{
  "image_size": 64,
  "crop_scale_min": 1,
  "encoder_dropout": 0.05,
  "encoder_conv_stem": true,
  "encoder_width": 256,
  "decoder_width": 128,
  "decoder_norm_position": "pre",
  "decoder_fused_qkv": true,
  "decoder_qk_norm": false,
  "decoder_connector": "mlp",
  "beta1": 0.95,
  "magnitude_pruning": 0.5,
  "final_lr_fraction": 0,
  "warmup_steps": 120
}
Rows from block 7 of the image encoder of a small image captioner, named by matrix and row number. Rows with one number belong to one neuron. Each number is 128 + 32 x the weight over its row's rms, rounded and kept within 0 to 255. All counts start at 0. After the name is the row's rms in percent of the matrix's.
After each neuron's rows are labels from the 100 images, of 14848, where the neuron reaches its highest value: "top examples" is what is common among them. Only what is clearly more common there than usual is listed. The data: rendered scenes of toy objects such as cars, trees, mugs and chairs. In brackets: how many of the 100.
# fc1: MLP up (encoder.blocks.7.mlp.fc1.weight, 1024x256), inputs 128-191
# fc2: MLP down (encoder.blocks.7.mlp.fc2.weight, 256x1024, transposed), outputs 128-191

fc1.16 076 [ 79 128 128 128 128 128 128 128  88 178 128 183 203 128 177 148 128 128 128 128 184 128 128  94 128 182 157 117 100 179 128 128 128 180 128 128 102 128 128  83 175 128 157 128 128 157 128 104 180 128 128 128 128 128 193 128 128 128 186 181 155  89 128  80]
fc2.16 086 [171 128 128 128 128 128 118 128  82 192 128  99 128 128 162 105 101 142 128  81 130  92 136 128 147 223 128 140 128 128  99 181  65 128 166  91  83 128 154 200 128  65 103 148 218  93 128 166 151  97 128 128 164 128  58 128 128 111  97 128 128 128 128  63]
top examples: light from behind the scene (53); orange object (49); its colour: orange (35); bottle (29)

fc1.552 084 [ 27 128 128 162 128 178 128 128  93  91 128 110 128 128 158 139  88 128 128 128 128 128 188  96 128 128 128 177  64 128 128  66 104 128  88 128 128 128 128 128 128 110  65 128 181 128 128 128 128 128 128 128 128 128 128 128 128 128 128 128 128 128  90 128]
fc2.552 082 [128 144 202  89 128 128 128  84 128 128 128 157 170 128 144  84  67 128 174  84 128 128 149 128 128 128 185 105  86 128  96 128 112 167  98 168 198  85 188  68 128 194 128 128 183 128 128 128 111 171 109  51  93 174 208  76 128 128 128 128 128 128 128  75]
top examples: bottle (34); largest object: bottle (30)

fc1.423 217 [128 146  73 128 128  62 128 128 128 175 128 184 186 137 128 128 128 128 140  91 128 128 128 128 128 102 128 209 128 157 128 128  37 168  80 128 128 128  51 128 128 128 128  90 128 128 128 128 157 183  95 128 128 128 128 128 139 238 136  97 128 128 128 195]
fc2.423 157 [143 128 162 128 128 121 198 128 128 128 128 128 173 128 163 128  49 128 128 114 110 174 129 213 154 230 128 128 160 128 128 128 128 128 157 122 168 128 128 176 128 128  71 125  88  83 128 128 128 110 128 162 116 153 128  52 138 174 128 128 128 150 128 119]
top examples: bottle (89); largest object: bottle (63)

fc1.400 084 [128 172 128  89 128 128 128 128 128  49 128 128 128 128 128  78 190 128 128 155  60 128 128 128 128 128 202 128 128 128 189  65  69 101 174 128 128 171 103 128 153 128 128 128 181 128  22 179 128 128 193 171 128 128 128 128 210  70 128  83 128 201 128 145]
fc2.400 084 [ 99  65 147 128 171 128 128 128 128 174 103 128 127 107 128 128 176 234 128 159 128 127 147 112 128  87 138  99 128 128 128 165 128 198 110 128 128 167 102 147 128  99 128  85  59 149 112  73 128 128 165  93 167 128 155 128 128 136 123 128  58 128 112 128]
top examples: yellow object (36); its colour: yellow (27)

fc1.79 095 [107 189 173 128  90  95 128 178 128 128 128 128 128 171 128 203 128 174 128  95  91 148 166 144 102 161 128 128 128 128 181 128 168 128 128  89 128 155 128 128  91  84 128  64 104  93 146 184 169  85  88 128 197 128 143 170 109 128  84 128 128  46 128 158]
fc2.79 093 [170 128 128 128 156 128 137 159 128 105  94  86 128 128  92 128 153 196 156 128 109 102  88 128  76 107 128 159 179 147 128 128 128 185  85 108 128 118 102 106 128 128 128 182 178 179 102 128  81 185 128 139 128 128 123 128 228 176  81 128 128  68 128 128]
top examples: yellow object (36)

fc1.593 178 [128 128 128 128 168  83 160 128 128 128 148 143 128 185 128 128 128 128  59 128 128 128 128 176 128 143 128 128 128 128 128 128 128 128 128 128  48 128 128 144 128 128 128   0  76 128 128 128 128 128 128 128  84 234 159 128 128 128 128 116 128 128 128 128]
fc2.593 193 [117 128 128  76  67 128 152  94 128 137 128  81  97 182 128 128 128 128 128 175 128 128 128 142 128 128 128 128 150 128 128 218 238 128 108 128  91 128 128 128 128 128 128 128 128 128 128 128 185 128 128 128 128 128 128 128 128  35 128 128 128 108 128  40]
top examples: green object (78); its colour: green (37)

fc1.222 100 [128 113 128 103  92 144  95 131 128 138 128 128 128 128 128  76 161 128 128  97 106 159 146 128 172 179 164 128  78 128 128 108 100 128 149 128 175 141 101 128 128 128 123 168 128 128 128 161 128 103 168 128  97 202 128 128  93 128 198 158 170  57 128  93]
fc2.222 089 [128 121 128 128 186  87  94 128 128 128  70 169  76 129  83 128 128 128  84 172  78 151  84 128 101 128  94 111 128  92  76 156 128 128 128 152 107  79 128 128 128  64  37 164 115  91 148 194 128 128 128 142 128 128 193 128 171 128 128 181  98 168  53 128]
top examples: light from behind the scene (54)

fc1.293 081 [ 86 188  63 128 128 107  61 128 128 217 128 156  69  52  70 128 128 128 128 128  67  59 128 165 128 128 154 204 128  93 128 128 128 184 128  86 128 128 128 194  48 173 128 128 176 128 128 128 128 128  62 128 128 128  62 128  88 128 128 161 157 128 128 128]
fc2.293 087 [139 128 128 128 128 128 128 155 128 128 128 128 128 128  87 111 105 128  90 128 119 103 128 128 192 128 128 158 182 128  62  97  65 119 128 139 233 128 128 128 128 184 157 113 128 128 128 137 128 128 124 128 101 128 128 128  61 128  94 128 128  71 128 128]
top examples: bottle (26)

fc1.472 097 [ 96 128 180 128 158 147 128 193 128 128  99 177  75 128 128 176 128 237 162 128 104 128 166 128 128 128 187 107 128 194  69 174 146 128 155 128 167 128 128 128 175 128  97 193 128 128 155 128 169 128 100 170 128 128 128 128 162 100  85 155 167 128  75  93]
fc2.472 081 [150 128  50 128 155 157 152 109 128 156 128 175 101  72 128 128  83 106 128 151 128 174 158 175 154 149 176 162  78 128 156  76 128 101 101 128 128 170 160 128 128 159  80 105 169 128 128  97  99 195 128 128 157  81 128  91 128 128  75 128  92 128  70  81]
top examples: green object (36)

fc1.419 078 [128 177 128 128 128 128 146 188  76 128 128  96 106 128 128 176 173 213 128 128 175 128 149 180 128 128  83  83 128 128 128 168 128 174 176 128 196  89 172 128  72 128  73 128 128 173 201 162 128 128 128  70 104 128 128 128 162 113 105 128  77 215 180 128]
fc2.419 084 [158 128 152 128 128 128 128 128 128 128  99 179  84  78 128 105  73 195 123 128 128 130 128 128 215 128 128 200 156 128  96 128  95 202 109 103 128 128 128 165 206 128 128 128 128  99 185 170 156 167  53 147 128 128 128  59 128 128 177 181 128  64 128 128]
top examples: light from behind the scene (58); black object (34)

fc1.249 272 [ 35 128  71 128 128  86 128 128 128 128 128 128 128 128 128 128 128 169  33  61 128 217 128 128 204 128 232 128 153 180 125 128 128 128 128 128  42 128 165 128  81 145 128  25 128 128 128 128 223 128 128 240 128 128 128 128  65 221 128 128 128 153 148 128]
fc2.249 249 [128 128 128  91 128  95 146 128 157 128 155 128 128 128 128 128 144 128 128 128 166 128 128 128 163 128 181 111 128 135 128 128 128 128 128 128 128 141  43 128 227 168  91 128 145 227  90 128 162 102 229  12 128  98 128 128 128 128 128 162 128 128 128 128]
top examples: yellow object (76); count: three (72); its colour: yellow (35)

fc1.266 137 [170 128 128 128  75 128 128 128 128 128  92 100 128 128 162 164 128 128  87 147 176 128 128  74 128  88 128 151 128 104 128 158 128  55  98 240 128 128 128 173 128 128 128 128 128 101 128 195 128 128  69 128  72 199 128 128 128 128 128  93 163 196 177 155]
fc2.266 159 [ 25 128 137  96 128 128 237 128 191 163 234 117  72 128 128 128 128 128 128 166 128 185 128 128 206 128 233 127 212 128 137 128 128 128 128 128 128 128 128 128 128 128 180 128 128 229  65 128 145 202 171 128 128 128 128  37 128 128 128 128 128 128 128 119]
top examples: green object (36); hammer (35)

fc1.316 092 [128 128  52 128  63 128 128  96  87 164 166 128 128 145 117 128 128 128 162 109 128 128 128 128 190 128  77 175 172 195 128 162 128 128 128 128 162  99  90 172 128  74  54  93 172  89 108 128 153 128 128 128 128 176 128 128  72 128 128 174 128  62 157 128]
fc2.316 083 [128 128  52  72  86 128 115  92 128 128 128 103  94 176  86 128  73  81 128  78 128 167 128 160 128 145 128  86 128 128 128 128 128  83 128 128 159 166 173 169 128 128  72  97 128  62 156 128 166 128 141 182 170  82 202  83 137 128 146 164 128 101 128  60]
top examples: yellow object (38)

fc1.469 095 [128 141 128 128 106  66 128 128 198 207 119 192 163 128 156 128 128  66 156 146 128 128 213 128 128 128 128 128 128 128 160 128  98 108 128 128  29 128 128 128 206 128 128 128 128 170 128 177 168 128  94 128 137 200 171 128 128  68 144 128 113 128  79 145]
fc2.469 094 [ 69 128 128 128 180 100 128 128 128 128 128 165  92  79 119 128 128 128 128 128  94  72 128 165 157  77  71 169 128 195 169 146 151 160 172  90 128 128 102 128 153  92  81 128 128 128 128 216 124 128  89 128 128 101 128 186 128 128 164 166 128 136 128 128]
top examples: light from behind the scene (54); tree (38); largest object: tree (35)

fc1.636 220 [ 74 128 128 128 128 128  57 128 128  99 173 128 193 147 128 128 128 128 128 128 128 128 128 108 173 128  99 128 128 128 128 128 128 128 128 183  57 128 109 146 128  96 128  31  81 132 128 128 128 128  87 128 128 141 128 128 128 128 169 128 128  90 128 128]
fc2.636 197 [129 162 128 128 158 128 128 128 100 176 128 128 198 128 184 128 145  68 128 143 146 128 128 128 128 145 128 140 128 128 128 128 128 128 128 128  93 128 128 128 128 128 187 128 128 128 170  41 128 208 128 112 150  93 128 128 128  36 128 128 141  51 162 128]
top examples: count: three (66); blue object (44); orange object (38); its colour: blue (28)

fc1.691 099 [103 128 128 128 128 101 128 128 150 194 149  79 128  94  95 128 128 128  52 179 189  67 128  84 128 180 172 128 128 163 128 128  90  99 128 188 222  75 128 128 145 128 156 128  52 137 128 128 128  81 196 128 128  47  65 160 167 128 109 128 128 150 128 128]
fc2.691 097 [112 128  55 172 146  77  94 128  65  96 128  87  70 176  77 173 169 220  99 128 103 128 164 128 128 128 128 128 128 128 128 187 154  98  95 165 115  99 128 123 250 172 124 128  60 128 102 128  83  85 128 128 154 110 120 154 130 145 128  68 128 128 128 139]
top examples: count: three (70); pine (53); largest object: pine (37); red object (35)

fc1.498 208 [128 128 107 128  67  68 196  87 128 128 128 128  86 128 117 128 128 128 128 100 201 252 128 128 128 128 128 128 128 128 128 128  86 128 128 165  82  69 128 128 128 138 128 128 230 128 128 128 128 128 128 128 145 113  22 128 128 128 128  81 128 128  75 180]
fc2.498 186 [128 151 180  97 128 112 161 128 128 140 128 128 154 117 133 128 128 128 128 128 128 184 128 180 128 128 128 158 128 139 196 163  89 128 128 128 167  71 101 128 128 128 128  92 128 128 103 128 141 128 128 165 128 110 146 164 120 186 112  57  59 178  71 128]
top examples: bottle (69); largest object: bottle (54); hammer (34)

fc1.78 117 [128 249 217 128 128 128 128 138 128 128  67 128 128  87 128 101 160 132  92 128 184 120 128 165 128 128 128 128 128 128 128 134 128  92  52 128 128 128 128 128  58 128 128 128 128 149  61 106 128 128 128 128 128 128 142  84 128 128 128 128 128 155 128 128]
fc2.78 124 [150 128 239 145 128 128 128 161 144 128 164 128  81 128 106 114 122 128 171 131 128  35  92 128 128 128 128  92 121 150 156 128  69 172 128 128 128 128 128 144 128 128 128 128 208  98 128 128 128 128 128 222 128 128 189 128 128 128 128  80 128  67  31 128]
top examples: count: three (85); red object (35)

fc1.596 079 [128 128 128  97  92 168 128  77 169 128 128  83 170 128 128 128 169 128  97  98 128 107 197 153 128 190  61  72 128 128  91  62 128  99  64  54 128 128 174 128 128 187 183  96  88 128 128  80 100 128 192 128 180 128 128 128  93 128 128 194 181 128 128 128]
fc2.596 086 [128 150  38 128 128 172 107 174  70 151 128 128 128 128  91 128 171 173 158 157  92 100 128 161 167 128 128 162 146 100 150  80 128  89 106 128 121 128 128 139 128 108 128 206 128  86 181 128 170 128  66 130 146 128 186 128 183 128 157 128 128 109  94 128]
top examples: count: three (91); teal object (37)

fc1.562 072 [128 128 128 128  46 128  39 128  87 128 205 128 193 128 163 197 158 128 128 128 128 184 119 128 128 149 128 176 178 128 107  70  92  54 128 128 192 182 128 128 166 190 128 128 128 128 203 128 101 128 128 128  91 182 128 113 155 128 128 143 181 151 128 219]
fc2.562 076 [128  65 128 128 187 128 187 154 128 128 128 134 128 128 172 128 182 142 128 128 117 128 187  80 128 128 162 128 118 164 156 128  84 161 128 128 128  67 122 153 153 128 128  69 128 128 128 128 128 172  66 173 178 128 128 128 131 179 128 178 172 128 128  68]
top examples: count: three (75); yellow object (52); its colour: yellow (25)

fc1.601 084 [143 128  93 181 128 128 128 176 128 128  97  90  82 182  93 128 159 128 128 128 128 128 128 100 178 165 128 128 103 162 188  77 128 128 128 128  95 128 128  91 128 128 118 153  24  81 158 107  88 128 173 128 156 128 182 128 108 102  97 154  51 173 182 128]
fc2.601 089 [ 96 150 128 128 128  68 128 233  66 128 128 128 128  88 160 102 128 128 128 128 207 128  90  31 107 233 146 171 128 128 128 128 128  90 173 102 128 128 128 128 128 151 128 128 128  71 128 128 184 128  65 144 128 127  33 193 128 128 128 128 128 190 102 169]
top examples: light from behind the scene (54); ice cream (28)